Rows from block 2 of the text encoder of a small contrastive image-text model, named by matrix and row number. Rows with one number belong to one neuron. Each number is 500 + 25 x the weight over its row's rms, rounded and kept within 0 to 999. All counts start at 0. Numbers have three digits each.
After each neuron's rows are labels from the 100 texts, of 14976, where the neuron reaches its largest size: "tokens" is the input token at the peak. Only what is clearly more common there than usual is listed. The data: made-up road signs on poles. In brackets: how many of the 100.
# gate: MLP gate (text_encoder.blocks.2.mlp.gate.weight, 512x192), inputs 0-191
# fc1: MLP up (text_encoder.blocks.2.mlp.fc1.weight, 512x192), inputs 0-191
# fc2: MLP down (text_encoder.blocks.2.mlp.fc2.weight, 192x512, transposed), outputs 0-191

gate.126:461514439508452523459475523514522483541514504528511503541527485473514518490538508518530521537480506517461510476535497531482469467505530488526484497507498519500484505526546521504501486516532493505491507501544504478475494421467525457474522521525503513480520496520492472512519489525445485454494563535505537512491515511442502449527511492523520486490492480472520502533498508532492500505512517528531495513486486502489473485462491487437505493463501526507488469509493536502516489490496528493472472545508521489502531481510507445510466457475492530458490508532515485478482511523546492543
fc1.126:519490545492550475551515457485476502461489505503489506468489505521497487532475495470474465464518487472530480516479510491516507545488483507464512509483527466501534486493454495498498526473479512513502493493446507502510506590537472561533495488459487480496484506489506540498475494467550499541474467481471455486509484495545517546476482513478483506511509521534495494509495506464516492492495500484455530486522515490509504534513515508584512506510488490490515534473521476493489503510503478486538512465499479512479474505471468561493538540529509476541502516476473509544505482467482498496
fc2.126:504503534476479472547496477507507529488478540505466525505509529509484481488517492514498508528521495476555498517481510525464521449509460535474494464469529519571514476508495459503491504524504500474477516498498502512512493500503515486507515522511473511507504530516518430525463468501519476497489538533487466463510484492486510506466493523530558499547537497527530506471499534509515509499501482472525482459488524524505491495487491469482486489553527508506490493538513439524499533487470476479545485508483476527539504475494494540421515495530485512469512535450503513487468479513518485438
tokens: "blue" (100)

gate.292:497507475489477518479471502464509480520552567498470506489514500485459507532505505490545487503479503500505544490498502488510480512513505471542528524499488456446487522483513503500507492497477490538500492491503501538480492511537496486504496465501497476495505508499469530479540494497473515539535534499510504478536462504498538495533466481492509495554494469559490477493489514540499498504459483512483469532511496488527550478523588503544515483461519476503509484474459512530512536462472503527482448544503442474464502457533513464510460467493490545490533507511506478477504517527501504519
fc1.292:470498538541572455492507530517499491504452464463503520495507484516526530500474549532504518492533510499522494518489505528488498492496505477484493501491525508521490524528545480516487488489508493462534483547517465475514469453482483497506504568544523537522485492523506439528496494478546512504483467484517505524464521522495461509516534505494493535439511536504488526505450498478522499492506521482524515492511520471485484521468487497427500519518463519492514504509511482490460512533521489469527525474487515504486498534462486557522519484483496460519471507554531492515469478459507500516
fc2.292:452568530472491523495526493501490469541514494517483502486494517535459525454470512522513494463495496528546491499509466472492487480555506469526546502451524489555503500481461483500485495502457522503458548505545514500470496435541496535467478450518462486477476511542515479522500532483515498521512519497542496475484549482538490477522488494476476499524525515506504502518557488457475494481544482505505474517483520515472483515521511474471511488472516507497521489507474522514433515553506513483499518513508509495486495514483507469504488511528529491543478488516476515500494496476480536482
tokens: "sign" (52)

gate.50:488503502485445499490508494527509504532455514531471462504502539550544482551522486535540505493473484516460498516479468500495526506524463500537482479506516526488526508512547462473543466535543528504483504472512496503519494450528545478492462492529472518488497563524536485508511491533479513488525478467506506488491501544471501486505535489536509485496490494479488493523522442495450486485502466469535493498514464531486523483454466469441486512490552525500502447473522517511540490483473510499506506501476539495499491471478529467512483511542505503506497483473514532491500500537502473487
fc1.50:488505501494490505505511493507522480519494517545497474542517496537526464569489470546518522505479495522478480512493481482524514487515449512528503452498513521466528495501518505476561459535502524497494463480498462486515470452505498460513506519531468540529511520531523466486534513516489512505495495480506506509525484525489493504482538486535492515538484473455485485499519442511445494478496500484560495485462501520468516487487444450482499543507544510477510461484475509474552467465442517492514486528477558489512511500488526478492491497526525513491488478494520526508475505549492491510
fc2.50:506472484511499474497479542512460498500517520524525519478521444489534502485547543482475452483488532506492486460490550508537463519521493479539521527511531494478512521508494507499527479518490456514496480486518491528503484494463493559480481461493565512456485527515500472482478526559489499523521517527506504508508495465505510506501557475479501510456523525529509524492477474478456490428481522505533467510512485486463458506510507524487486478507533444488493514520457521436488487506490506476461512506531483530480500505523464483476521504548496490474472508510515494496531530492512524529
tokens: "blue" (100)

gate.431:501514467543517499499529507500496460499456506461490464548485483499535529476518507505520543430540458505479504484497493483503466470494530485514477498514526486471520479500515495531510461509533527517466517503493512479517487513475507469497521501509506517454494516510512492526499487501532468532485486496463459534463499519471553487525522515496492491457531507524542471463521518488518535513461452496449478530501508489550531487522503480467444507553526496517573491470498501511525504491484470493537535484498516501471473515459507541468495496526493511486473512513501484495507511483464481559
fc1.431:531496484472527483525502514474531501442505510492506472517513447466524495443508480537539573515476478502498554524512538490500489457466512511488504523506519449506457475500499505524477519454518524506482445488523477514505466466473521504473500484545524486510458507497507521528506506457521510481472470521562510522519477483474500467472469471494510518498482488546454519505505489486527510492505490520551486517493483497528503482513539483496469501533458532511491523502485532535470479490485513529466447532506509508514531520504493530481496459530507518545500540513471519498470493492483498524
fc2.431:480514507520501458489465488464483486485485472504480534460496525508492499537535473511484502481512495533541526483485476489545534519507504472516520506496484502470505446533488465480498514487492471483499509503502490457488510523501544486473500499527467472533513491480544506479484504582514532527449484539513525494503473468522472503496510533539467532506447529490504501473491452526448536505520485491480520529518452485481465503562501502484489504520514498447510494538455551483508474522510547509513502495516490487522526500510518500482521482485537472477496484469513543478509510455558489490
tokens: "sign" (34); "showing" (23); "square" (10)

gate.275:510493542502541534485523459447473517519516527514419501517524499504503488519497499514504450526507444512457506475512507463493488508490520509459495513522494514521531505490490506510547487506482520551495473479498498531500481522521501503478483496538482489487501508462482565476523498497441518543541472531494485473502457511501487501517487492527518503563502508499506466488462458506539520531489508479476459521494527543522535505457502488555512517537494499526502539485467515449496531463509502511511487512465505528523518510483505498495462464494509490491528533487515500452480518550490519489
fc1.275:522500527476519528476495458461449499541513528514457510537522508478514447540506494507499460515491438512478499492513498466496497502488502495465504546499497516520505510489495500480530511491467532534487465504477499537514477529524493516471497485529492503479488505457482575466533503481440519572542477483493508476488459513489498506497492503499527506525478492503494500506475475510549506505490503496463459506483503529511511497479547504570529527554497488519508525466474514454495525491494535501515460499467517552528519511506499501501464456517509491479525531488492487486483513529472533457
fc2.275:501452527473509475586482503490528486534493473514469561489528540470530510531526467538473463531521504483492531490506472528528502538465465535523465498518496506482504500491497525516475504506500532530480483535483467507511486504527510470519487505471503463506473496475504495487491499512505493515482524487523492507494453503442552507497480544491518519484537469526531468478483535512530494531486504477468500473504487536506485510507461501477478529511495467510495455521509474501524508472523492496481480537546523540547471461453510492453489514459482486517494531462483511527501460536521486481
tokens: "sign" (41); "with" (35); "?" (9)

gate.2:486498452494497526483509520530501511498523548519472503491540506505482493563488526486520494485477445503502531488511482507500503496510486492526477529546499463458493475493494507447515474460482505540518507444483546550480501494521499514513510460497495479484522493469503517473523521457494498481523514563485488464522504490469466522509497531523490465528496477517512509468489474490485475512498493483499491488502487511518474494482498517598507500451546509502482509488520516457536509505481463513510443477500490509534522500484528514492449513528532577469504523522505510497528537507456483503
fc1.2:495518526523508483526512483478506480505503444480531530480470483534538530490497494524493480495504532481474393471516510478454488494508514494478527498481541526519504541496525518527504481503542477483486481559503497442534516524473502494460493546511505486493491520509498443563458498513528500502424462479484529550478524509517502498518509524480512494504529536492473496510496516505534527497497527519477536490497478511482492517475523497442490521512480488525510485513495473498461532514504481485527530490487508509531495517472486521521530530482483453529465524512478512506482479459510485508
fc2.2:457513549438517521485507510521517448496510480505497468527461517505459532506484543520540494502481505497533556500508473479490471490536499511502551498498519483531501488475500492472523514502483493522480541486561503478502528458490532512458495518518447521525525498529469453539525539479510478548529440458509512444509550473508473511507472484487506487528497499495507476523492481495501523516455481519551523497475485507455511508479515522517490489503495478476497463483475511529450502525468468474524509492500516500495498522519531484505492515498565476496490467503481501483529503452505502497
tokens: "sign" (45); "black" (12); "arrow" (7)

gate.260:493490499525492474516520546492475512469461534480490513453519497501437499448511511529475508482529519555500508491493460539502500518459525495512506539476499483481493485506477541496477521472503487514478539499475507510464525453544526518509517509500512525513503472491492528496477493493492535493500503515527484449504528486501499493521528497490487507540508505504492428555492480528501504472490483511526474441504499474494482481501476475504511482494540490540479511443487473525531482503514502539502527477537501575536510521475470507470499515553506424473493533518534512487490492497493451484
fc1.260:513522500454523521497506466499469475535523481509516489537476500536537496545488485483525508485520482453503489529527509489526482512550493492493483445476488501514488496523526496471547494528505486501540487459551495478538510568461480469458471505507483493490521488521521518510500487527492489528481524472501514552526484522500499467465482507460490486450460507532507525456467520489512489542499481511493523553505478495519470528515533477536498500510474460449477480549496538496472509518499519498497505523466460457463481501517498483527477498462499520522468500510464476510515521523484552485
fc2.260:510458503520506509485511483549525494474434479469536504513484492514492510515504463486554489495486523498494513518495516540507472484480474490508456514499521441488481477497533531521509555467540493487501462518474500538522489532518445478527495463476525494505526491531509498483523536506505565474500469539501485496498481462543531480477481509532529485482492485506469518459503525544522477491557487470496516544460494503506476537479531468491520467511486487494469477533515523519507515464468481468477467496469499486478492509480490523518534503528562465518484481479514509512526529483535487481
tokens: "a" (100)

gate.262:522461519536453507505507510508516496518527479499507491510508521556501516486506493523469528501499531521538500489511473486514512532523512512485487513441464488499496462469526514483479526497515573530540517462505505501473520523483504499557501485484494540491498502506510511524531498488458479480470445520479486494537529478490474478513508474524508465492503503506518504480489499545559487474493528613490461495509483491496466503499480498469487495482488452454484491475507497494541456483491507504468530516543536486474524519497493483488520496491504456556538521483498540504516483490464476498
fc1.262:482537468458530477493491503488491468494479514495482490517494479443520500510517533469540441490511488478456528512479520516487458490488475478514472493547517513504492546516485494474504500469498435496468482512507479470512474491502516507428533497505495462504498507467457491444481485537522511524530545483510525518451487530511502512510497518492494542494477495486490513515518488471451529563508494440496524509519500513508527510516501516510483518488487527529517506532509479508449533525498486506499482480469484501522476467532469522502506500515491556473477466516503462497480563512515551531
fc2.262:521511491520482496491511498487497539490514530499518500498523510486573511540472513514519516481428538489486485485482522496532538521497534464473469506509510485455509491510490560458492532502524470482428515481484523510513487520451484489491515490483522477519489492548508492493497532487504511461476499499484513516461479527463482498558466494474547486485459503524438555487526481532482487490563487471478498538466475532518506501531530504514474463486521484534498510532517531483460504469518487483485523506527467474495502528504499506546481495551495515509492489524485508489482524528519493513
tokens: "a" (100)

gate.31:484503444532486511490512510508496519499477505455446489542489526485511505506480525539492517507470495455471524512510463536436544519520528450560487503507527541492513468499502521486489472456522504518493508440518497508504473486512527474535485468488483546479498474501499492478549511476518501519526509507505494550478490503500502466496472498464493472520485514482525494479527486513542479516483527476501488459504515494546532518479487525477512475492520439509522478538480533492496520527483470504457549506503500486512438533491511473493520506503507542511480538463496532481512539474455491482
fc1.31:554510542497488506444533483503490482513491516487538478460482479523497503511489521475528528497491481504485467554537499504455515520503454468488520479516472557488547540552484476504502500482496494493496465489463498484537508505496503496505503496505493496506498545472514436475481474520502469455489476466501490526495456506540466529497534486504522519499513515472500444516484493485506474488541524481509463512492488496507521581511485480480521501518455489471519532453504499505501523507530476488514518495490508479487494519500518485467455525519526437491484467510497509496508468505549470561
fc2.31:463491541535520529485518525496544472506472518484500497487553480502511523503497517530495514507450500477460499482501466477531525502553523495503502493482508476488484479535496490499489462477439543476453486534542501475503455498540481521477466464541514495453497491478483489517499495516520504524545538490550511504522519513508532517515490492527460525535488507527499508510499481513517519501509482500518473495516542499504515465527522469514486506482515510485484504500474517517541504492530522391496465509491525528501496461521487442493479474481507470487482492459450517469477537473500501484
tokens: "sign" (69); "crescent" (7)

gate.491:474514450521485462441501495522514524531515527495501479521517497520519509445517478494488476529473509512485511447537514514474522500510465470489519550470527523505469472532501511504497498494510504500508514486530525487520528512480496511515497519469507534548471486520519487475494517529503561474494485540520502483494520510496480517476468517530508513509510528507527507507520485515496488486503474505513511443460516526493504503475471464507498483452492470561508538456472463508484510449494493491439483528491531459482474522489531472584457508485483473489499472563512477473508534477518512521
fc1.491:469509504508484482487519499497510514517540477498519497527516514488505494531505473490494547534448487477494479485518518457530512515485437481506517486438539518484530471505509531485493515525503509438511497505534519515467501587486506511552505507523503503515552475499477455498527492492465506475485497497460506528508447487489528515504493473576494498551474507493518501462467496505507517489505543503516557514492478511504499519502480456453511499460510493477516467511480519507516533447493531535480494495492465457524485506497509505503512456531545473516486468461491480520514472522499498519
fc2.491:496518494483481512495507523532505462488490489462538484494507503501482473427535545480534525454512522518518473468557494501553457488525510491535520489448512518520496530538473486528497532497504503525534480499487489520515537534504489501513488474471505515507512489506487519491490507524540515471460529529514509539478484503511528513520533527509454484500515500491499469465488493544552528499431486487496535496492541487517473532506481486491495447490502482518491473465497486470502495500482495552463511553503518468510517483467518498519490511495524494466504478551482455470493440454490481480
tokens: "blue" (76); "triangle" (24)